Weights of a small encoder-decoder audio transcriber: 5800 steps.
Rows from block 6 of the audio encoder, named by matrix and row number. Rows with one number belong to one channel. Each number is 50 + 10 x the weight over its row's rms, rounded and kept within 0 to 99. All counts start at 0. After the name is the row's rms in percent of the matrix's.
# convs0: first width-5 conv (encoder.blocks.6.convs.0.weight, 144x144x5), inputs 48-63, a 5 kernel for each
# convs1: second width-5 conv (encoder.blocks.6.convs.1.weight, 144x144x5, transposed), outputs 48-63, a 5 kernel for each
convs0.115 104:33 46 43 50 31 46 41 54 43 42 62 72 48 49 52 48 41 59 57 54 58 52 47 50 61 43 65 52 58 31 58 59 54 57 74 48 43 63 60 48 47 66 46 44 47 60 28 53 69 56 48 61 69 44 45 54 59 49 54 42 56 57 39 45 36 56 54 55 61 46 42 47 56 47 46 57 42 44 56 47
convs1.115 100:57 42 53 58 35 48 54 56 52 60 56 46 38 50 68 54 53 58 53 44 42 47 64 61 49 38 48 33 54 40 50 54 45 33 58 58 43 43 36 63 39 48 55 51 46 42 48 46 54 40 52 44 48 61 46 53 58 39 53 36 63 48 47 43 48 44 55 41 50 46 70 42 58 58 54 37 45 28 51 53
convs0.116 101:55 60 27 43 42 48 23 48 34 41 51 41 41 67 59 62 59 43 50 62 49 60 70 39 45 52 67 40 49 47 66 37 57 51 43 53 69 61 35 37 53 50 53 45 43 60 40 52 51 55 53 44 56 54 29 49 47 50 48 55 52 62 46 50 55 51 68 49 29 59 49 67 53 49 54 48 42 56 55 31
convs1.116 094:50 37 51 39 41 30 44 38 47 21 53 44 56 44 46 55 46 43 48 51 26 42 79 54 61 53 60 57 53 47 54 40 83 63 44 46 55 64 52 44 63 44 47 59 70 45 43 46 31 54 51 62 66 45 37 52 40 51 50 50 40 47 54 45 48 50 44 39 48 44 29 50 41 49 62 46 51 53 45 55
convs0.117 092:37 46 63 42 52 47 65 48 50 47 46 37 41 37 48 32 47 55 56 39 53 52 39 31 53 58 50 54 40 46 57 44 40 73 55 45 45 68 41 52 49 64 50 53 57 36 45 40 56 42 52 50 54 71 61 66 62 64 54 54 71 59 43 48 43 55 36 48 51 45 59 46 65 33 33 39 50 51 44 65
convs1.117 101:54 37 41 51 55 29 40 55 28 60 46 60 57 42 56 62 32 52 35 61 32 43 48 57 54 47 48 66 55 46 54 48 60 45 44 46 35 39 45 32 52 41 44 41 57 36 50 52 39 59 57 35 78 46 43 52 56 49 53 46 60 69 59 56 31 40 51 56 45 48 61 49 53 62 71 44 40 57 49 44
convs0.118 094:58 49 61 46 43 63 58 56 33 45 65 48 52 37 42 54 45 57 37 47 40 52 54 36 60 36 42 50 61 42 32 41 38 56 56 70 46 43 53 46 40 65 57 45 34 67 45 47 29 54 72 41 58 55 24 54 51 51 53 54 50 43 46 42 45 60 36 51 37 46 36 48 78 38 43 57 64 20 33 44
convs1.118 102:47 57 43 59 44 46 38 44 45 49 39 30 42 50 49 60 54 35 62 47 34 64 64 60 33 60 47 56 42 55 55 55 68 35 65 32 35 50 67 49 51 44 53 60 32 55 37 27 34 54 40 49 58 54 56 50 47 55 35 39 48 53 53 46 33 64 38 45 53 54 32 48 56 50 32 46 39 51 36 58
convs0.119 092:59 69 46 45 47 55 58 52 38 61 57 51 60 19 55 75 48 52 33 46 38 29 16 55 45 60 45 43 62 51 48 66 47 46 46 48 44 38 56 67 52 49 67 59 33 48 61 43 52 47 49 57 49 46 47 59 37 48 40 47 52 59 46 56 48 47 58 51 56 54 61 60 66 42 31 42 58 75 55 39
convs1.119 099:42 45 64 40 55 54 65 37 57 53 58 77 31 50 52 37 66 45 47 50 46 35 39 44 47 51 61 39 58 45 57 62 58 23 56 52 43 45 49 44 42 46 55 48 45 56 50 61 56 36 68 36 40 62 61 50 48 50 48 49 62 38 56 51 49 57 31 61 48 41 45 52 33 49 76 45 43 33 45 47
convs0.120 110:60 51 49 50 58 59 30 37 56 46 45 39 42 58 46 58 51 44 56 54 64 53 61 47 40 44 44 45 63 50 42 36 77 47 63 64 45 46 54 49 61 54 52 50 38 35 53 31 48 64 58 84 64 43 37 43 43 65 41 42 47 51 38 36 50 45 53 50 45 49 61 58 49 53 48 41 27 52 44 56
convs1.120 100:52 47 61 46 50 28 35 42 65 67 63 33 21 33 60 52 69 46 35 63 56 61 70 63 58 56 51 48 43 47 44 53 43 53 48 42 35 40 53 56 39 50 50 58 54 68 52 46 27 36 60 48 48 59 50 32 66 40 46 41 49 49 49 57 48 52 57 41 39 49 29 51 34 54 48 51 70 35 41 32
convs0.121 104:59 61 34 61 57 50 49 61 61 41 47 45 51 75 47 41 50 31 69 61 54 58 46 50 66 51 52 47 54 76 40 65 63 39 41 52 54 57 53 26 41 49 64 58 47 41 37 43 33 54 52 60 48 44 62 55 43 55 44 68 77 45 50 51 51 43 62 51 46 29 59 42 35 52 54 43 49 51 48 45
convs1.121 103:67 43 46 52 44 51 42 41 64 58 43 45 59 50 50 40 54 48 31 59 43 54 41 68 47 39 63 53 58 46 50 46 46 48 52 59 45 37 54 51 52 64 54 64 50 52 60 40 67 47 44 53 46 49 57 60 55 61 48 56 62 72 48 60 56 45 53 43 57 58 59 34 57 29 47 48 50 43 48 41
convs0.122 101:63 52 68 47 42 53 61 50 51 46 31 68 40 52 42 31 55 48 48 49 60 47 64 69 60 45 47 54 41 48 37 51 57 34 65 42 42 54 46 59 60 47 71 27 55 32 43 54 45 59 41 50 48 42 43 54 51 40 55 43 72 28 60 42 41 48 37 47 47 51 58 50 62 43 41 30 61 43 59 42
convs1.122 103:63 42 47 39 25 45 55 43 43 59 65 32 58 52 42 35 51 37 49 57 30 54 50 53 51 21 30 53 48 41 58 43 52 59 68 43 44 62 68 51 51 70 41 54 55 45 77 51 53 46 27 57 62 49 51 57 55 42 69 41 62 44 68 54 39 42 45 54 63 47 65 47 31 45 58 39 35 53 57 55
convs0.123 098:44 58 30 26 54 41 72 33 65 55 39 55 36 30 41 69 49 65 46 59 53 53 51 46 61 49 40 46 40 54 46 50 70 47 67 56 55 51 33 45 60 59 44 62 36 53 47 69 39 46 43 35 38 51 48 44 50 39 40 56 53 46 59 47 32 60 45 70 46 39 64 65 78 21 66 44 53 45 44 40
convs1.123 101:37 51 47 25 48 38 38 39 28 56 40 41 45 45 52 66 67 45 49 43 35 54 52 51 54 51 43 45 67 44 56 63 57 43 49 56 33 43 60 59 37 62 59 56 54 51 60 36 51 31 42 45 39 64 54 48 38 57 43 55 55 43 53 59 47 57 53 44 49 40 39 28 63 58 43 47 25 59 47 50
convs0.124 097:51 74 67 55 64 59 60 57 46 63 35 47 48 46 58 56 42 53 35 53 47 40 46 38 46 44 53 54 43 62 38 67 29 58 40 58 53 46 58 46 67 50 36 53 51 43 57 40 51 35 53 47 67 59 54 62 59 44 56 51 43 47 43 49 45 45 46 74 42 56 59 46 59 56 56 67 36 34 66 53
convs1.124 105:71 60 42 47 55 45 65 44 49 49 53 45 40 49 53 65 57 32 46 39 54 24 41 64 51 51 42 60 42 32 44 54 24 52 46 52 46 48 47 39 48 61 41 53 41 49 55 53 47 50 38 41 68 66 37 48 60 68 55 38 49 54 44 46 50 66 56 39 52 37 51 56 55 58 63 47 54 48 55 32
convs0.125 109:44 60 36 58 45 50 56 39 66 47 54 61 76 56 51 36 63 34 52 50 41 70 37 56 46 54 57 47 41 60 50 63 54 33 46 60 50 49 63 38 59 52 41 49 50 44 66 44 57 64 67 38 63 31 54 52 42 52 33 65 62 38 39 65 39 47 43 37 65 55 43 52 46 51 53 56 59 45 46 49
convs1.125 101:62 63 53 45 73 57 51 45 51 68 37 58 64 50 65 47 48 52 39 40 50 46 58 47 63 49 52 55 48 53 37 28 71 46 57 56 44 46 25 70 40 54 48 42 63 49 63 76 34 58 41 59 53 57 57 42 58 45 32 39 49 41 53 34 43 51 53 44 32 46 50 46 34 47 38 55 29 54 36 46
convs0.126 098:59 43 54 67 71 58 46 40 44 53 32 39 59 49 43 45 57 58 43 54 41 69 45 26 59 60 48 57 62 51 61 37 62 45 32 65 36 46 48 55 44 33 44 49 47 48 50 50 58 51 44 62 36 56 53 47 39 50 30 50 38 50 56 55 53 62 56 42 38 35 36 45 60 44 57 63 46 37 51 52
convs1.126 100:58 60 62 56 49 60 49 48 64 58 49 51 64 48 59 53 56 55 52 49 59 64 66 48 48 50 48 62 58 40 45 44 42 60 53 60 21 67 50 64 51 59 43 40 53 65 54 49 50 50 42 68 48 49 53 62 43 55 46 48 49 69 50 35 41 61 58 44 42 45 54 58 60 56 40 56 66 78 30 39
convs0.127 098:35 52 45 37 62 54 45 61 41 53 55 49 50 39 26 34 53 36 30 49 53 56 50 52 41 51 47 54 58 54 36 63 55 39 33 51 34 49 69 45 43 60 55 43 53 19 55 34 38 53 46 48 36 37 64 46 48 64 49 41 36 41 54 53 66 69 66 52 55 37 44 30 58 51 62 48 42 53 49 56
convs1.127 107:40 45 49 60 38 45 59 43 29 46 53 52 52 66 52 44 32 55 51 66 45 46 58 51 46 44 45 43 46 59 38 78 64 37 74 37 59 66 43 46 61 45 56 43 62 49 56 57 56 40 41 50 50 55 63 51 49 50 35 64 56 57 72 40 47 51 30 57 45 53 59 48 64 34 52 49 49 41 61 68
convs0.128 106:38 58 40 47 55 61 40 47 36 72 44 55 61 35 38 67 54 51 41 42 54 59 45 65 48 64 37 43 48 53 63 45 69 37 45 56 53 40 34 58 63 53 50 43 59 59 56 36 59 40 40 75 36 66 42 36 45 47 44 51 58 45 40 51 45 54 35 40 57 47 43 46 60 48 63 61 57 54 30 59
convs1.128 097:54 54 31 31 45 53 45 52 59 41 41 63 50 54 57 72 34 68 63 43 51 59 68 34 66 67 61 62 50 44 65 50 42 75 54 41 57 57 67 52 40 47 45 60 57 50 53 51 43 58 56 65 56 36 29 55 57 58 37 36 45 62 39 56 42 47 39 44 39 44 36 53 34 43 38 55 55 50 45 42
convs0.129 095:39 38 42 39 33 46 49 43 49 50 49 65 49 42 42 57 41 59 56 43 51 54 32 52 53 58 59 42 23 37 53 41 63 72 57 67 44 12 37 55 55 41 41 41 44 64 33 40 41 59 50 44 52 43 53 56 65 55 38 32 44 58 56 35 42 48 45 52 54 53 56 31 59 46 56 54 64 47 52 46
convs1.129 102:49 56 44 36 58 32 52 46 44 54 61 38 47 53 53 67 42 40 67 49 61 53 48 47 58 40 64 48 65 40 80 51 45 35 55 47 42 44 41 49 37 66 55 56 68 39 40 50 37 51 57 50 46 53 45 49 65 50 45 43 41 55 68 20 62 46 53 56 61 35 40 38 35 77 43 44 51 30 56 48
convs0.130 094:61 54 55 51 49 53 47 37 46 43 62 54 54 43 56 49 56 55 47 33 51 35 49 52 57 52 46 52 49 41 41 36 60 59 69 68 72 49 65 46 61 46 52 39 41 50 57 28 58 35 51 55 57 52 48 56 41 39 51 49 58 41 56 34 56 36 24 62 55 54 34 67 63 63 49 36 56 42 54 54
convs1.130 103:56 44 49 51 51 48 46 34 57 51 60 55 49 46 50 57 31 41 58 37 25 47 39 57 41 56 43 49 63 46 55 48 64 31 47 40 50 51 38 44 30 57 49 45 46 48 44 50 45 59 57 51 46 70 54 45 42 51 42 66 43 72 55 63 45 41 56 43 59 36 49 61 44 46 77 39 62 44 43 49
convs0.131 093:38 55 51 32 59 51 29 34 57 49 48 40 52 56 47 52 57 51 39 45 47 53 48 57 74 40 64 34 43 55 43 53 52 49 53 52 42 47 45 49 63 55 56 44 45 42 55 48 54 33 50 72 49 41 43 63 51 42 51 50 51 46 49 50 47 42 41 40 59 48 74 57 36 31 39 43 70 56 58 53
convs1.131 099:69 62 57 34 58 50 42 59 55 46 54 44 48 50 37 48 65 69 52 36 57 52 33 31 53 43 47 49 40 46 44 48 71 48 58 50 32 70 34 42 55 36 41 34 57 59 44 48 40 45 55 48 57 42 52 38 65 54 56 44 57 41 45 47 54 77 44 45 45 43 58 47 55 50 40 62 55 42 36 46
convs0.132 107:47 42 37 51 55 36 48 49 70 50 46 44 73 36 52 45 52 46 39 48 49 58 58 40 58 53 48 35 43 67 34 56 41 42 50 55 62 66 52 48 55 54 44 55 52 38 46 39 51 48 50 42 67 42 59 62 46 41 48 43 45 37 51 43 47 34 58 38 63 44 46 28 61 62 52 69 45 43 44 51
convs1.132 100:59 46 26 25 50 36 51 64 44 48 35 41 71 51 54 49 45 48 47 53 45 57 63 54 47 40 59 55 51 52 55 37 48 58 57 61 61 62 49 47 51 54 62 56 64 42 57 58 45 52 40 43 47 48 57 45 50 38 31 23 50 48 45 40 46 59 61 40 21 42 40 50 44 39 44 50 44 60 48 33
convs0.133 092:60 62 60 55 54 57 25 62 60 30 59 53 45 46 66 57 50 54 67 35 37 52 40 45 43 59 59 50 64 32 43 55 36 46 49 58 50 53 50 44 51 55 66 44 48 51 52 57 39 54 44 59 51 49 54 54 46 36 55 47 40 48 35 41 62 53 49 46 54 41 36 43 57 52 53 59 48 58 45 64
convs1.133 092:51 45 63 58 53 67 60 59 59 57 54 46 35 55 62 58 45 66 54 44 33 49 45 49 43 47 36 58 55 52 47 39 50 33 37 42 45 48 39 43 43 38 57 61 40 64 66 53 55 45 59 49 51 57 50 52 37 57 58 53 37 44 43 39 66 41 41 46 44 52 36 52 49 69 60 64 38 52 49 33
convs0.134 103:39 61 42 64 50 69 23 55 36 45 57 62 45 51 36 54 57 46 50 54 49 64 30 47 52 37 59 54 57 52 50 48 53 46 47 52 48 37 65 45 56 29 48 54 52 57 52 48 46 29 37 53 52 46 60 46 61 38 50 69 59 56 57 24 51 34 30 49 53 54 49 57 53 37 41 40 34 62 36 50
convs1.134 102:51 54 49 58 44 50 46 35 56 38 42 19 38 69 55 59 49 51 52 61 58 56 67 51 49 50 51 41 50 42 52 36 44 40 42 51 38 30 56 61 34 53 60 52 48 46 61 21 39 47 52 44 39 58 53 64 56 46 34 60 59 36 54 53 38 53 66 68 35 61 38 49 59 57 42 37 57 35 55 52